python train.py --dataset="abstract colour fields from 500 small random pattern networks" --loss="charbonnier" --activation="relu" --kernel_size=3 --stem="deep" --dropout=0.05 --init="lecun_normal" --lr=0.0029 --beta1=0.85 --eps=1e-10 --lr_schedule="step"
Rows from block 7 of a small image colorization model, named by matrix and row number. Rows with one number belong to one channel. Each number is 128 + 32 x the weight over its row's rms, rounded and kept within 0 to 255. All counts start at 0. Numbers have three digits each.
After each channel's rows are labels from the 100 images, of 14976, where the channel reaches its highest value: "responds to" is what is common among them. Only what is clearly more common there than usual is listed. The data: abstract colour fields from 500 small random pattern networks. In brackets: how many of the 100.
# convs0: first 3x3 conv (model.blocks.7.convs.0.weight, 96x96x3x3, each kernel summed), inputs 0-95
# convs1: second 3x3 conv (model.blocks.7.convs.1.weight, 96x96x3x3, transposed, each kernel summed), outputs 0-95

convs0.69:130112122142135184183142153105156112136122111188156072138145078159136126155106113095079106171170148134121123190085128106136177184097143096150146112078118136175127122148161139129093100120115102115090129089191166076123152148189157128146112126190090149139155078178130080193149058107168128147
convs1.69:151112077115131105123124122130099094142126109053090108110105146056118134118079147130127112126097093149093089108118123097109124147097135104102109188169093099124169071096137111080106221120112111185085214184056087145113106137096148109086147118089127140093131140100106127121095097119114127064
responds to: mostly blue (36); dark (25)

convs0.17:144065134182145077185138136156123118123130110081108125132128138147160124081131151128125135144173128119231171145123055084058119128120116188094115090137111093142125102157170098180117136148077145116182128105167196061068123122108130174198137105145129126124129135161128099108098143147116130136
convs1.17:134122129145152149214122107175217149119108128083114219209062099146173119129154109145115103175158124112062140137154081118163132134140073140162121121122115162172122181106104154138112084160138158156153138100171145108110160081134107147156102117107098140076078127122174114153112157105132124144
responds to: smooth (59); mostly green (42); dark (33)

convs0.87:154091061159153121114161131079115142115145151131164161137083151121167145178121158131149144099121099129135136163172112110120096170168140157150116115130166159167185129126139159107123205117147107126080127184094132194140129122074143186141154119182141149148112167240129088188121089176107128147
convs1.87:169097128102132091109154133175126099114110107134109134113127138080131113080077120157129114142125095083133078145105110111084105138094169081097154179200107107141239063070124100076120171124127108168114124146073104114122099175123157102103150126091144147100188127090093133128074069105129113111
responds to: smooth (63); mostly green (56); dark (40)

convs0.39:154139111170134140168158149134124166089154146203154147134162161169155129130129165114157133153153092161085113145166090157157166157124189107118110173110169091200116129136170158114100164126182131175189127116168071249149159161151158156106158129144154145140139149148140159134149080139130133142
convs1.39:135131127070127117094121151160113103117096106121117090110135134060116139062092112166133107145098072098106049101105129107094096109097157069095134220134107119130146059073150091098094144133119104166123141161042108113113081144139148084086144126086131130103169131093099125100092088093134117092
responds to: smooth (64); mostly green (57); dark (41)

convs0.59:129168139119123097087118155126135066156124121123110105135108104100064210085132125106104122104123104112138135181102125128165157138159173199043133144109078139131136140122112187166034120117095071127168116145126157111129109163163114111123151147223106101168105101137108154114139190132151112115
convs1.59:146099092138170097181055181100161086153104107142091165132152087199144108139113160102132123167157133142109118121119118074171167118117132164142076136148095085112144199145132185137133057090136129173127170126155132165128179068171126182140129167085104109127099137131160078103145182120121129153
responds to: mostly blue (37)

convs0.15:145128110124135122207135127104134147148135130171163157162126161158177136143160123111161128221103107136145098191165156131130126180136159105159136124092114176149137123197111125128102155093115110154069143154061153219137157143183171115151126142166157143146170155178144149168145048147135128137
convs1.15:148100126114131100111149120165119097129121106114109098135157132071114131083077133156120109125106086110142068128105138114095107163107151083115147198220115113129227071084127100101095151128121116153103172160032108097122100171112137090115158128095138142102189123098088126128080090098124118084
responds to: smooth (63); mostly green (56); dark (41)

convs0.54:089122111129120110132102187127145137124122132156147168139200170123160112132142094096174099166140117101134122215175097104102142195121133112127122136079106147182155096092059133113091097101127095132146141132177109185136111166197177134099120083170177138165165166136129156106138098198176127115
convs1.54:188083131119186112114140075137171173131115123154125140112091104119148127103091141152155122141171079148128063128065154101134167130101191123120160176176162132136158129101138132117137165154085095205128214142073093133127138162098128120152199151094072183118168131131119089137135109080119111135
responds to: smooth (63); mostly green (56); dark (41)

convs0.61:089182136119121170138096110130156148141145166124155090148113123126130198140146131119093042123122159137104061176094165119133187146177189061110162174135132211125117157159139082174112098181135102175144123144170151122157109145142092148143079109138095122141089092109113187162132131080132119146
convs1.61:104157139071096108111118132124054069137140091100125146069131108133110165180112150160147090165090087129106098111108117141091122115027086117107136165134064104149126088075117123107082111069126150121104145124092072105129081148126134113101110104124115118124112110091076060094181092075135160138
responds to: mostly blue (39); smooth (37); bright (25)

convs0.78:151103089120140081134102134106137124114147109106164149036175138113177137102108083138182157191208189134110144118150114169128172170135106122134126127188122164116135152148149132123170142116067090137089119114084106210136132191161126169126148123178103110155081147092130179175168142134131128123
convs1.78:133076134102133105110159140190118106112132104135096135121173154090118135079082129147117101102137096106134081149137146109084108169119161084113153216164124123150175060098139110082110206126130092180127131141056116152090096183120143098118153133105166148105190151102094139133089048104135109099
responds to: smooth (63); mostly green (56); dark (39)